config.toml
width = 320
learning_rate = 0.016
lr_schedule = "cosine"
adamw_weight_decay_other_params = 0.01
Rows from block 3 of a small audio frame classifier, named by matrix and row number. Rows with one number belong to one neuron. Each number is 200 + 20 x the weight over its row's rms, rounded and kept within 0 to 999. All counts start at 0.
Before each neuron's rows are labels from the 100 clips, of 14848, where the neuron reaches its highest value: "responds to" is what is common among them. Only what is clearly more common there than usual is listed. The data: short made-up English sentences, spoken by a formant synthesiser in many voices.
# fc1: MLP up (model.blocks.3.mlp.fc1.weight, 1280x320), inputs 160-239
# fc2: MLP down (model.blocks.3.mlp.fc2.weight, 320x1280, transposed), outputs 160-239

responds to: /ɛ/; /oʊ/; /j/; "yellow"
fc1.231,168,211,222,194,242,181,215,166,197,203,189,194,209,204,217,210,207,204,219,196,202,210,210,221,229,207,193,195,190,195,205,209,180,182,194,214,193,227,189,156,224,226,154,192,233,184,207,189,205,212,193,193,219,192,218,221,204,197,198,204,227,232,215,161,214,210,204,175,218,200,185,230,180,204,236,191,187,230,207,195
fc2.231,187,151,182,203,207,194,167,210,180,202,217,175,224,186,178,241,220,209,203,222,170,186,193,180,173,187,198,201,200,231,208,205,198,216,187,196,182,217,175,199,208,194,209,194,199,195,220,197,173,203,185,176,214,219,252,179,196,156,235,193,162,172,216,247,211,186,237,197,246,223,225,223,181,206,205,225,198,189,192,214

responds to: /s/
fc1.296,245,204,178,201,199,198,248,217,197,156,204,176,194,240,208,235,195,199,201,198,200,166,203,142,206,212,160,191,216,161,199,167,206,177,202,199,187,175,166,199,205,181,190,199,172,180,192,178,189,193,199,202,259,209,205,198,225,178,179,194,164,173,185,178,205,168,202,187,189,180,209,209,179,219,198,256,186,164,210,194
fc2.296,192,245,197,208,181,160,212,260,164,200,203,168,230,183,199,223,210,222,199,223,209,216,169,215,218,176,204,232,204,193,193,215,184,218,203,206,209,220,160,182,176,183,214,207,204,184,203,214,220,205,155,180,229,235,218,206,193,206,190,184,209,173,201,188,224,213,199,190,205,215,195,160,213,201,169,180,193,213,211,197

responds to: /ɑ/; reverberation; "beyond"; /j/
fc1.522,146,204,197,236,237,199,181,199,211,196,189,182,186,194,197,179,198,203,219,194,196,210,221,223,202,213,182,218,229,208,191,210,185,192,208,197,214,229,207,202,211,203,205,204,238,215,193,213,200,160,210,172,164,205,189,183,173,205,204,203,188,202,218,219,166,198,192,184,213,228,192,224,249,245,201,210,209,198,214,204
fc2.522,210,205,156,234,152,174,174,174,208,188,181,209,199,209,175,178,176,180,242,212,200,184,191,197,221,174,136,193,204,168,197,209,187,193,209,212,194,193,191,205,225,222,208,208,209,203,196,212,204,203,219,216,210,201,249,231,176,199,210,228,186,182,233,185,201,238,200,221,199,219,204,206,205,181,187,213,182,180,213,220

responds to: /ɑ/; "her"
fc1.47,152,201,211,192,192,184,204,193,199,171,218,199,202,192,213,177,198,193,175,210,184,156,205,215,196,193,187,194,242,191,218,208,188,204,187,198,212,202,199,210,222,211,199,179,186,235,195,173,196,200,179,216,199,222,189,242,154,174,139,235,225,180,211,180,179,228,192,213,215,142,182,229,215,200,166,175,214,191,184,210
fc2.47,204,186,179,217,226,180,193,203,219,188,196,210,208,175,204,205,228,203,198,211,205,204,216,204,179,213,153,197,222,195,210,194,206,219,199,144,209,179,199,252,217,200,208,228,213,158,140,170,225,182,218,212,197,216,210,187,194,208,201,233,196,201,191,258,179,175,174,168,199,227,199,190,194,188,219,189,185,242,216,193

responds to: /i/; /v/; "every"; "tree"
fc1.125,203,198,178,204,219,191,189,205,223,185,246,189,193,198,167,215,192,182,201,214,219,185,241,220,210,218,219,238,199,206,188,180,233,194,212,173,214,186,189,183,205,221,190,198,211,190,191,179,211,175,190,221,186,194,198,213,168,160,183,211,179,200,220,210,166,186,188,212,180,211,242,219,229,215,204,221,209,199,176,181
fc2.125,205,225,206,176,154,208,194,188,244,193,196,197,209,220,212,219,197,205,230,204,210,170,209,176,180,175,175,185,224,265,186,209,198,210,189,192,222,201,235,168,195,158,181,198,193,203,172,189,232,219,192,208,173,211,183,150,213,187,200,237,214,173,185,181,190,206,215,222,223,187,171,204,200,219,173,220,227,192,192,173

responds to: /aɪ/; /w/; "quiet"; "twice"
fc1.346,172,218,158,162,203,202,219,196,223,201,248,203,216,248,201,218,194,185,172,206,205,196,211,195,155,208,213,237,186,198,189,232,229,225,189,209,202,221,205,207,185,218,187,203,217,188,229,212,214,225,192,182,185,207,194,193,160,203,256,212,240,214,195,193,219,207,228,219,202,161,235,190,228,180,255,205,188,186,196,214
fc2.346,201,237,202,212,193,217,170,214,209,205,187,192,191,177,215,240,213,189,238,211,221,178,203,196,149,180,186,192,209,201,196,204,172,179,189,190,202,201,209,229,189,204,194,176,220,205,240,193,200,201,174,146,217,220,182,210,205,184,190,148,175,200,183,225,227,171,197,191,186,192,198,196,203,246,199,195,183,234,216,206

responds to: reverberation; /p/; muffled (low-pass)
fc1.79,178,209,194,204,201,214,158,214,174,208,215,230,196,172,197,219,186,193,196,198,175,197,214,219,213,192,207,175,215,190,212,176,262,239,157,210,209,191,158,232,225,192,202,226,196,170,206,195,205,222,240,179,195,180,215,232,225,206,230,183,167,195,181,213,155,187,217,215,223,215,202,223,188,203,190,190,228,197,180,172
fc2.79,207,175,215,186,197,203,210,194,197,192,224,215,205,187,189,187,230,204,211,227,191,181,195,214,217,197,222,212,202,219,215,179,200,213,206,197,216,142,207,186,202,218,194,235,219,181,190,231,155,212,181,229,184,186,169,216,202,227,201,218,187,182,202,163,213,173,232,190,203,175,153,200,177,217,203,228,227,164,204,210

responds to: /u/; /ə/; "usual"; /ʒ/
fc1.574,229,206,218,197,227,212,227,175,196,240,177,186,212,168,246,206,216,189,233,198,202,206,220,193,179,161,223,203,223,205,261,216,199,199,204,192,221,233,184,164,229,201,205,210,265,194,230,217,199,208,188,172,199,210,190,159,188,234,185,194,186,205,186,207,195,212,191,208,194,225,177,209,218,213,214,210,187,184,211,160
fc2.574,179,218,238,195,202,200,187,222,199,215,184,183,203,201,139,200,222,197,219,197,208,219,238,187,167,194,206,220,204,169,202,144,222,190,225,197,173,196,184,224,183,215,190,204,233,192,206,193,190,206,194,182,243,223,202,181,179,235,215,206,201,176,221,221,163,142,226,202,175,184,204,178,189,165,199,225,158,165,189,214

responds to: /k/; reverberation; /tʃ/
fc1.428,176,164,212,208,238,165,200,151,221,202,194,201,188,195,189,181,200,213,200,207,178,155,232,199,187,176,193,228,200,179,202,202,197,202,218,181,179,220,188,180,153,240,202,224,204,209,169,243,204,194,231,221,175,184,204,242,173,237,198,212,203,203,195,226,170,214,250,230,207,155,179,202,203,225,201,220,214,237,214,202
fc2.428,198,190,185,205,187,203,177,165,215,220,205,205,210,218,230,203,164,233,203,197,178,165,222,204,208,169,171,173,188,175,183,186,190,218,161,168,201,192,148,188,194,204,223,204,202,184,214,192,187,225,176,183,174,215,228,159,224,184,172,241,218,206,195,196,190,226,242,165,213,204,188,230,194,186,203,201,189,168,171,217

responds to: /d/; /h/; /z/; "his"
fc1.465,220,227,171,177,182,159,201,219,184,200,196,191,232,210,203,219,234,227,241,190,173,176,172,177,188,218,228,180,202,210,194,217,204,161,202,193,232,212,189,239,228,191,208,234,180,226,180,214,222,223,186,187,202,218,202,227,178,205,205,224,185,187,211,193,158,204,157,203,218,191,187,196,168,182,179,220,217,189,223,243
fc2.465,151,217,190,201,222,207,190,191,159,197,183,196,193,200,202,197,189,209,211,223,174,193,191,208,219,226,207,225,199,194,185,199,201,165,198,200,242,197,186,205,207,228,199,190,181,205,226,196,185,199,184,199,229,189,186,223,192,198,217,219,169,188,184,192,215,188,247,245,212,207,214,152,197,215,200,207,199,165,187,199

responds to: /aɪ/; reverberation; "child"; "behind"
fc1.63,236,199,203,194,182,212,177,200,199,179,230,187,200,246,238,185,212,213,210,211,224,167,177,212,195,210,178,194,167,216,176,173,208,161,186,183,234,169,196,179,215,207,209,179,170,199,206,182,185,210,147,196,188,178,170,170,201,173,248,219,186,195,212,173,198,182,226,167,196,152,207,226,210,206,165,203,227,185,223,181
fc2.63,201,200,208,182,210,185,213,207,213,170,216,185,199,165,201,228,214,163,203,185,232,222,193,169,151,199,167,205,200,214,218,206,165,184,196,211,201,206,183,199,223,216,212,177,192,190,180,191,226,216,186,198,211,248,181,194,171,141,178,225,213,165,217,218,177,218,190,184,225,151,179,216,217,198,214,207,185,213,192,181

responds to: /k/; reverberation
fc1.656,195,201,186,211,210,212,207,233,210,215,177,230,176,177,236,203,220,168,197,193,175,171,192,220,210,196,191,192,194,169,215,179,196,180,192,208,202,206,188,188,165,231,185,177,205,219,188,189,215,205,219,186,226,193,182,182,237,226,205,221,223,209,188,165,186,201,238,195,178,155,236,197,206,177,199,217,222,208,178,202
fc2.656,237,188,211,192,144,178,172,221,195,169,198,234,199,211,213,222,227,229,219,170,218,181,226,217,202,195,208,172,181,200,182,181,177,237,193,216,196,217,218,205,198,205,222,195,195,188,231,214,174,197,186,197,191,175,183,185,202,204,191,180,179,175,175,211,170,190,191,190,220,178,204,216,200,207,202,193,198,194,192,208

responds to: /i/; /v/; "every"; "heavy"
fc1.708,207,193,195,219,184,204,192,228,220,172,183,179,222,151,194,193,192,219,173,195,175,159,203,219,209,187,205,236,175,224,175,203,183,202,209,199,215,185,199,215,172,200,198,206,213,207,198,205,173,220,182,229,189,190,205,189,192,221,181,174,196,176,164,185,171,195,209,193,182,171,239,185,218,182,173,186,258,225,217,212
fc2.708,189,198,217,204,192,193,222,175,238,210,216,217,178,159,195,223,223,178,215,217,239,189,171,214,177,210,162,212,203,202,212,213,187,220,196,210,193,208,211,212,230,198,192,180,190,227,166,193,200,198,179,195,227,218,231,210,178,178,181,252,229,200,178,178,175,186,160,209,213,211,218,228,198,196,194,215,210,212,189,224

responds to: reverberation; "the"
fc1.0,166,248,195,189,156,188,197,181,196,179,206,210,191,230,201,178,190,210,199,183,192,215,169,198,145,245,223,201,190,175,236,202,235,236,209,235,169,195,208,203,217,226,163,209,213,198,196,188,204,195,183,182,192,211,207,218,210,213,142,215,208,184,205,185,223,213,179,188,200,209,226,222,199,222,206,217,185,217,175,220
fc2.0,221,198,175,209,203,190,196,207,223,192,167,179,200,183,211,197,190,165,180,174,204,209,242,220,189,188,177,185,148,194,190,189,190,179,206,201,215,193,171,227,184,182,250,185,212,178,168,209,209,216,235,209,156,191,210,216,194,206,205,185,177,187,162,210,212,195,192,192,250,198,217,208,200,247,190,188,190,195,220,202

responds to: /i/; /tʃ/; "beach"
fc1.437,199,216,196,190,221,174,222,175,201,203,204,234,225,217,200,188,192,241,195,205,169,186,183,198,206,218,208,210,221,197,223,190,226,200,246,194,223,224,184,175,225,221,178,214,220,198,215,192,204,207,243,215,168,184,195,208,183,194,222,173,210,175,241,210,169,174,203,170,216,241,183,195,209,191,204,195,196,231,164,216
fc2.437,160,221,183,200,194,172,226,186,228,181,196,186,207,203,266,197,205,220,214,231,187,195,217,240,195,179,211,224,170,200,179,221,164,195,187,209,209,197,197,232,193,216,173,161,212,181,192,206,199,218,193,204,223,156,216,240,226,185,189,195,165,199,187,217,217,206,183,189,216,190,188,220,231,178,195,199,180,230,215,200

responds to: reverberation; /tʃ/
fc1.331,220,183,206,226,191,219,201,165,184,183,243,189,229,216,178,182,221,210,194,186,188,189,168,205,216,210,196,204,200,188,174,192,206,186,208,197,186,210,201,175,206,212,241,207,169,222,200,151,174,208,215,207,228,166,234,191,211,225,199,184,217,195,222,206,180,205,180,174,224,179,163,190,180,174,204,162,197,245,193,181
fc2.331,218,193,233,199,167,197,215,190,211,190,186,194,176,207,200,228,196,205,183,216,199,166,183,187,200,168,203,239,204,221,202,213,214,213,203,197,188,201,173,207,196,206,173,215,211,228,196,162,221,190,226,173,206,201,207,228,198,202,168,205,184,216,201,210,213,217,199,218,204,226,218,176,206,182,180,214,203,204,180,158

responds to: /i/; "tree"
fc1.273,193,205,209,182,167,187,178,175,227,197,198,211,224,212,159,174,204,200,152,210,217,184,209,173,198,216,189,237,209,192,186,202,172,220,206,212,222,232,198,213,199,239,175,174,165,209,212,203,192,194,216,223,217,229,173,173,231,218,168,195,232,197,193,192,175,200,183,196,190,232,200,208,221,209,187,201,182,188,159,234
fc2.273,205,232,214,214,209,173,183,212,233,218,182,176,194,190,209,180,208,185,136,232,192,216,189,190,238,213,198,215,227,203,184,185,222,178,219,206,183,155,217,217,228,183,241,192,238,214,189,196,199,205,184,221,196,229,183,218,227,223,197,214,218,206,205,208,203,196,207,183,205,197,212,194,198,214,227,176,214,181,211,230

responds to: /d/; reverberation; /ʌ/; "under"
fc1.258,222,197,198,186,196,177,219,170,211,235,199,202,193,225,217,202,165,209,200,203,169,198,146,179,205,211,197,228,177,194,194,191,186,207,207,194,186,216,199,206,208,220,176,181,228,216,193,188,210,199,176,185,189,217,217,202,209,203,219,217,207,167,202,232,220,193,198,191,185,186,201,216,187,233,202,176,212,199,189,170
fc2.258,202,221,182,236,186,210,174,197,186,206,214,224,210,205,225,177,216,193,182,195,233,177,192,237,194,191,182,214,216,209,197,203,211,214,194,195,206,192,211,237,178,176,176,217,177,178,220,215,201,180,202,230,208,236,262,197,202,170,200,164,183,166,186,205,215,220,190,201,236,202,168,188,168,229,167,215,197,195,189,195

responds to: /i/; /ɛ/; /v/; "every"
fc1.316,212,192,241,198,217,173,181,226,178,205,224,134,174,210,219,180,217,203,213,192,204,203,215,246,228,192,191,193,214,189,185,188,185,230,235,210,170,245,209,207,214,193,172,215,237,195,215,212,196,223,226,208,196,198,199,220,199,185,209,190,228,193,217,223,231,196,190,161,185,190,202,209,167,217,177,192,200,176,227,241
fc2.316,207,192,220,224,234,181,152,200,164,207,167,233,215,240,174,185,215,198,188,227,186,223,209,210,223,207,144,217,220,231,205,211,217,176,210,231,210,203,210,201,221,242,208,202,187,218,219,218,204,183,211,220,228,175,203,180,211,215,168,209,191,163,210,199,195,202,213,185,195,224,207,210,226,197,182,215,213,179,198,195

responds to: /u/
fc1.627,167,197,217,208,177,167,198,214,204,200,193,212,222,218,228,167,209,207,215,204,267,176,226,197,230,213,168,185,183,230,185,238,212,173,177,221,233,193,184,199,219,236,209,207,227,192,172,174,208,215,208,166,251,208,187,226,196,177,181,224,216,188,202,205,207,219,181,212,201,199,200,202,191,177,231,192,200,226,210,222
fc2.627,228,180,178,176,215,206,211,226,239,206,208,198,171,182,177,206,219,191,204,183,238,184,221,202,180,211,188,171,209,199,189,224,183,198,165,211,259,168,179,177,218,174,220,211,185,208,176,152,218,201,217,229,213,180,233,197,196,175,185,166,192,201,202,217,151,194,198,206,213,212,241,213,176,212,204,203,207,238,165,215

responds to: /aɪ/; reverberation; "twice"
fc1.263,215,223,178,234,175,208,184,163,192,188,191,223,174,189,191,196,216,247,206,198,188,196,175,172,208,184,204,209,184,192,200,163,175,198,177,226,216,197,184,199,175,187,179,192,214,143,221,195,204,193,206,199,195,173,234,191,195,209,173,249,236,236,180,203,243,203,230,171,206,237,185,225,200,173,191,164,196,171,175,231
fc2.263,189,216,225,198,190,205,204,197,190,186,230,226,171,220,178,198,173,208,178,196,211,214,186,183,218,182,193,194,172,236,194,198,196,204,194,204,213,199,197,175,202,209,178,185,213,221,191,191,190,197,181,207,188,196,190,152,194,217,228,193,192,156,181,188,182,182,195,247,213,206,211,206,179,206,200,226,223,240,211,212

responds to: /d/; reverberation; /eɪ/; "today"
fc1.246,186,207,207,187,217,149,187,200,198,200,215,214,191,226,186,193,214,190,204,175,204,199,195,192,122,165,188,234,240,220,233,199,200,227,213,190,214,178,204,165,203,209,217,156,208,213,204,190,212,191,205,169,183,209,207,229,220,231,180,218,232,203,200,192,213,194,188,189,183,222,206,180,208,213,222,191,169,181,205,209
fc2.246,234,187,178,225,185,247,191,160,208,172,195,189,201,224,184,226,217,229,207,240,197,218,197,209,219,176,197,193,190,218,178,208,188,186,204,212,225,231,161,228,223,203,210,212,213,177,211,212,211,201,197,192,188,220,190,215,204,213,222,171,195,176,183,182,198,195,194,205,218,225,222,187,207,229,200,185,213,241,198,179

responds to: /u/; "who"
fc1.456,207,217,216,209,203,224,213,194,245,169,143,181,231,174,216,228,218,213,181,167,227,209,215,243,224,187,198,205,180,200,212,187,217,216,196,191,211,242,191,193,158,210,182,162,209,192,217,195,176,218,183,169,218,182,209,181,158,198,169,178,181,179,248,197,218,190,200,190,186,214,217,203,198,176,176,173,201,192,197,161
fc2.456,198,194,158,204,188,197,246,220,190,207,212,177,191,188,187,206,192,206,185,183,201,203,215,225,178,213,211,208,186,175,191,220,240,206,227,158,236,208,240,229,200,191,200,233,187,199,185,176,228,195,204,191,201,211,190,168,224,222,221,216,190,183,201,216,207,224,178,201,188,186,212,165,228,202,184,192,213,200,168,213

responds to: /i/; /oʊ/; /s/; "slowly"
fc1.757,209,190,220,181,193,171,177,187,166,238,168,167,232,214,195,204,235,186,192,182,206,177,179,228,230,182,216,196,229,188,202,177,228,229,181,195,188,185,197,188,214,182,211,209,198,199,169,201,198,212,182,177,208,166,187,180,170,170,168,192,259,175,178,191,228,198,211,181,224,181,179,223,229,209,212,183,220,219,231,198
fc2.757,178,195,197,232,185,217,202,168,230,200,197,212,211,200,174,198,196,201,208,223,206,224,204,179,140,214,189,174,217,191,215,190,224,172,208,199,181,180,197,215,206,211,195,216,187,235,162,210,208,175,211,197,205,180,189,205,207,168,206,209,226,200,192,193,192,189,233,234,206,191,195,214,186,208,179,203,183,223,177,176

responds to: /aɪ/; reverberation; "child"; "likes"
fc1.365,200,189,171,189,182,205,182,203,194,184,228,169,180,208,212,221,231,194,193,228,212,201,208,200,232,206,206,220,162,198,182,165,201,171,229,207,181,189,186,155,234,207,249,196,192,196,196,153,205,208,184,213,202,211,186,177,205,196,190,212,202,206,206,196,179,215,190,197,220,206,204,253,202,201,193,197,200,220,217,238
fc2.365,189,175,225,208,184,202,201,226,178,211,217,208,198,174,212,220,187,185,184,190,195,209,221,180,172,201,200,175,177,245,210,223,187,212,191,223,203,188,207,181,189,199,183,179,210,193,155,218,192,195,199,230,181,215,190,227,187,150,232,245,217,221,221,213,205,208,209,194,162,149,187,171,215,187,213,207,174,186,167,223

responds to: /s/; /h/; /aʊ/; "house"
fc1.703,216,207,204,210,221,191,217,196,184,169,193,187,219,204,171,220,203,217,194,194,201,206,192,184,229,233,226,221,189,216,197,177,186,167,200,185,225,177,181,192,189,204,193,168,215,232,190,198,169,196,215,192,183,209,206,200,201,227,233,181,229,191,208,199,225,208,194,221,201,189,193,222,195,243,220,185,219,234,185,214
fc2.703,177,205,212,191,217,179,232,180,194,190,200,228,185,209,180,193,211,208,210,186,229,187,210,221,187,182,175,200,178,219,237,196,192,192,183,176,225,190,200,190,172,177,193,219,220,201,194,182,219,192,233,217,207,184,199,206,164,217,202,211,174,213,167,214,194,213,208,230,186,191,176,216,166,214,203,187,191,180,188,159

responds to: /s/; reverberation
fc1.503,191,211,219,212,197,193,185,223,221,219,212,190,183,169,204,175,226,154,217,190,176,187,200,194,185,188,207,196,190,201,210,220,177,206,189,206,210,193,181,172,195,211,210,209,229,207,217,196,199,196,188,157,215,206,230,171,200,235,233,231,195,205,225,194,225,172,230,199,181,174,189,196,200,215,178,173,155,209,192,198
fc2.503,170,194,192,193,215,189,208,194,246,195,205,197,208,186,170,197,178,195,203,226,211,210,210,194,233,226,180,198,213,197,183,200,186,194,209,192,204,197,180,208,194,173,195,241,201,205,213,198,191,235,236,208,212,208,187,220,170,181,190,245,197,202,203,200,151,201,209,171,247,207,162,207,204,206,199,152,218,176,163,226

responds to: /ɑ/; reverberation; number of words: 5; "not"
fc1.415,210,218,217,235,227,199,220,163,194,201,196,225,213,179,224,225,200,184,200,196,188,206,216,180,178,186,246,226,177,228,186,183,233,187,210,205,201,196,193,194,203,189,180,212,182,205,192,184,202,205,229,187,181,205,197,208,176,228,196,229,185,222,186,202,244,206,169,172,218,193,238,184,239,224,224,175,195,195,171,161
fc2.415,200,213,189,146,217,196,209,215,181,195,224,194,199,212,192,229,209,209,227,208,182,160,248,202,229,217,231,193,198,211,218,198,168,175,212,224,204,201,197,191,185,178,196,225,198,185,233,204,244,194,182,209,199,236,189,196,150,132,216,210,203,229,228,206,213,198,190,223,204,208,193,205,237,185,221,188,217,210,182,202

responds to: /ɑ/; "not"
fc1.338,236,194,176,218,225,223,196,216,178,204,137,190,154,188,194,187,221,221,222,245,171,203,215,167,209,196,222,231,194,190,211,185,229,202,192,203,183,199,188,189,260,186,186,217,174,208,189,218,163,219,204,186,192,165,207,188,165,199,193,215,187,206,203,244,225,185,179,186,205,190,199,207,177,186,229,225,231,180,179,221
fc2.338,187,170,189,205,212,215,186,261,176,205,198,212,220,191,194,191,202,215,195,205,190,220,191,199,213,201,170,199,229,200,225,210,222,176,212,212,209,184,201,196,181,182,218,157,203,185,206,198,214,208,204,197,214,217,150,175,187,202,164,209,232,213,231,162,197,218,174,208,219,193,212,199,205,160,206,176,214,174,201,222

responds to: /u/; /j/; "usual"; /ʒ/
fc1.736,224,176,183,208,218,195,213,181,186,173,155,173,228,173,169,201,160,192,225,236,193,217,221,187,222,224,184,214,234,194,186,205,215,189,175,180,193,209,183,219,169,211,217,194,194,184,204,198,220,208,222,237,179,169,206,161,213,185,201,167,225,184,210,210,198,201,198,199,199,215,207,182,209,170,209,200,198,212,219,213
fc2.736,217,171,185,214,189,199,193,168,232,228,214,198,205,206,217,186,211,165,226,186,207,192,202,204,178,182,211,181,220,190,220,197,210,226,192,221,205,202,195,170,186,217,223,200,205,183,175,199,191,232,213,189,169,178,205,172,199,250,181,211,204,187,223,169,231,178,190,210,179,190,174,172,183,203,217,199,239,217,217,232

responds to: /u/; /θ/; "threw"; /j/
fc1.401,233,202,203,197,189,221,219,200,169,185,187,235,224,193,164,192,179,205,211,181,204,205,217,188,222,222,188,224,215,187,194,205,201,214,217,206,208,220,191,191,173,206,174,191,142,147,194,220,192,201,192,198,171,174,211,227,208,179,181,178,187,230,220,162,168,198,213,195,201,183,201,188,198,236,207,233,203,247,194,171
fc2.401,193,172,193,179,178,205,185,195,198,201,207,225,202,207,219,193,186,174,194,213,158,199,191,167,208,222,202,176,180,162,206,138,172,233,164,212,219,222,199,189,223,165,245,195,216,230,211,213,202,193,220,237,173,231,225,191,208,170,171,201,222,211,189,191,212,189,186,206,219,178,211,228,197,203,175,164,204,205,187,232

responds to: /aɪ/
fc1.13,175,235,209,218,193,211,206,206,173,220,214,199,192,186,186,185,191,188,227,210,201,181,216,216,192,202,183,209,195,203,191,175,172,180,204,212,186,224,200,200,223,235,225,202,185,204,176,200,168,215,217,197,195,164,223,217,192,242,196,204,184,207,253,176,165,199,215,210,218,189,153,197,227,220,241,225,206,188,210,230
fc2.13,169,188,218,210,187,208,169,191,159,187,205,200,162,177,208,268,189,208,239,253,182,200,188,199,142,200,195,185,191,212,160,203,207,193,202,177,212,214,199,179,212,190,240,189,177,185,223,216,206,220,174,203,203,231,202,214,223,205,203,196,181,217,203,184,210,202,230,190,200,203,196,202,215,207,211,205,223,172,195,151

responds to: /s/; /h/; /aʊ/; "house"
fc1.107,185,196,185,176,178,185,180,197,195,185,212,193,198,192,162,203,244,186,195,222,192,194,171,210,200,204,213,213,178,219,230,211,176,189,196,187,230,182,195,230,207,201,213,175,235,175,203,173,211,220,203,204,205,220,168,198,200,188,221,201,193,166,199,204,201,182,201,178,194,221,197,200,213,202,209,155,240,217,199,212
fc2.107,202,218,210,219,217,176,234,191,196,228,224,234,200,200,200,198,197,213,223,228,221,179,179,211,217,208,227,186,170,215,213,230,215,222,214,195,198,179,209,175,201,201,198,216,200,186,218,181,199,194,194,246,263,187,230,215,193,211,205,195,190,204,236,211,204,259,219,198,203,225,202,207,266,233,191,208,185,197,198,205

responds to: /d/; /u/; "who"
fc1.58,177,192,235,205,218,148,235,212,215,183,242,181,218,222,175,207,188,175,173,209,206,157,215,236,223,189,171,196,214,209,218,183,179,199,218,211,244,226,188,208,203,250,218,229,226,145,225,215,243,204,235,196,219,225,194,211,237,225,202,218,205,209,234,209,224,193,191,206,202,196,182,216,208,182,237,212,228,166,236,209
fc2.58,260,212,234,200,201,247,194,214,209,193,196,188,215,197,202,194,188,220,209,216,168,222,211,190,198,234,207,179,179,203,177,193,217,215,181,216,174,222,211,194,223,207,189,213,184,203,187,196,212,201,243,236,186,199,194,191,191,228,194,175,173,207,219,197,173,202,209,219,203,153,185,196,158,221,205,214,243,211,171,229

responds to: /d/; /eɪ/; reverberation; "today"
fc1.622,208,211,176,226,229,165,229,194,191,182,194,243,196,194,164,221,218,207,238,163,198,196,194,218,176,201,204,225,227,221,214,161,199,210,192,157,197,203,205,223,216,192,187,174,233,186,180,197,177,222,192,220,175,211,184,212,230,172,183,199,182,202,209,182,193,255,196,210,212,221,200,220,191,204,217,273,180,190,196,180
fc2.622,231,172,213,216,196,219,194,216,187,206,206,193,190,201,165,210,214,230,187,216,225,196,164,234,192,182,204,147,174,185,202,214,183,226,236,180,209,189,214,181,181,195,209,248,196,189,197,217,178,246,207,145,185,183,168,230,181,198,223,211,211,210,193,174,221,165,211,205,203,174,182,190,211,195,243,207,215,236,230,191

responds to: /u/; /θ/; "threw"; /j/
fc1.78,208,218,209,164,183,203,196,178,226,177,225,171,224,204,171,160,221,234,209,212,187,171,187,223,189,190,189,185,209,206,224,217,224,196,236,217,217,217,216,216,201,189,228,212,239,192,234,201,202,214,192,179,217,188,197,207,202,202,230,193,176,185,170,209,191,169,219,200,207,213,234,185,189,189,213,197,225,187,191,170
fc2.78,205,189,167,192,222,215,226,177,174,189,200,168,192,202,163,203,190,193,203,225,208,213,229,185,165,190,207,161,197,189,198,205,200,189,158,217,221,196,191,198,216,178,193,155,165,200,206,178,183,211,223,178,222,220,189,197,192,152,173,182,239,169,207,193,199,189,197,224,202,204,191,213,201,157,198,184,207,204,212,210

responds to: /aɪ/
fc1.608,204,208,184,195,213,203,205,215,172,201,197,245,182,165,187,224,239,197,242,187,182,191,204,187,178,192,191,209,205,178,182,200,220,208,198,226,205,193,184,231,206,212,213,177,205,181,194,225,228,188,214,205,220,176,161,194,195,196,220,160,183,201,190,167,222,217,184,199,203,182,180,234,209,212,194,180,214,197,205,199
fc2.608,174,175,213,209,188,183,182,196,225,225,193,202,170,204,204,220,195,218,202,225,228,201,188,168,225,181,184,206,205,206,198,174,233,191,195,206,185,217,198,205,198,212,226,196,175,207,210,217,192,193,211,193,233,229,181,177,221,174,219,193,227,168,200,203,168,187,216,199,186,215,193,197,214,198,179,164,220,191,199,153

responds to: /s/; /ɝ/; /k/; "works"
fc1.113,185,205,207,223,169,220,215,207,218,200,223,214,184,199,191,208,200,213,213,203,180,197,187,157,189,186,186,191,209,190,163,182,193,185,226,172,191,194,184,185,192,210,180,193,223,171,226,203,189,232,184,232,223,167,186,172,209,202,210,176,192,207,210,206,176,229,183,237,206,212,220,194,182,193,147,192,220,197,235,217
fc2.113,201,221,200,214,216,219,179,191,192,172,225,188,182,208,183,188,193,196,209,200,198,219,187,223,206,228,223,195,205,171,177,146,170,184,214,210,202,220,238,208,209,192,193,228,253,214,180,182,154,172,199,221,196,254,219,220,196,193,177,199,158,219,228,221,214,222,214,190,201,194,198,185,196,188,221,205,234,212,185,206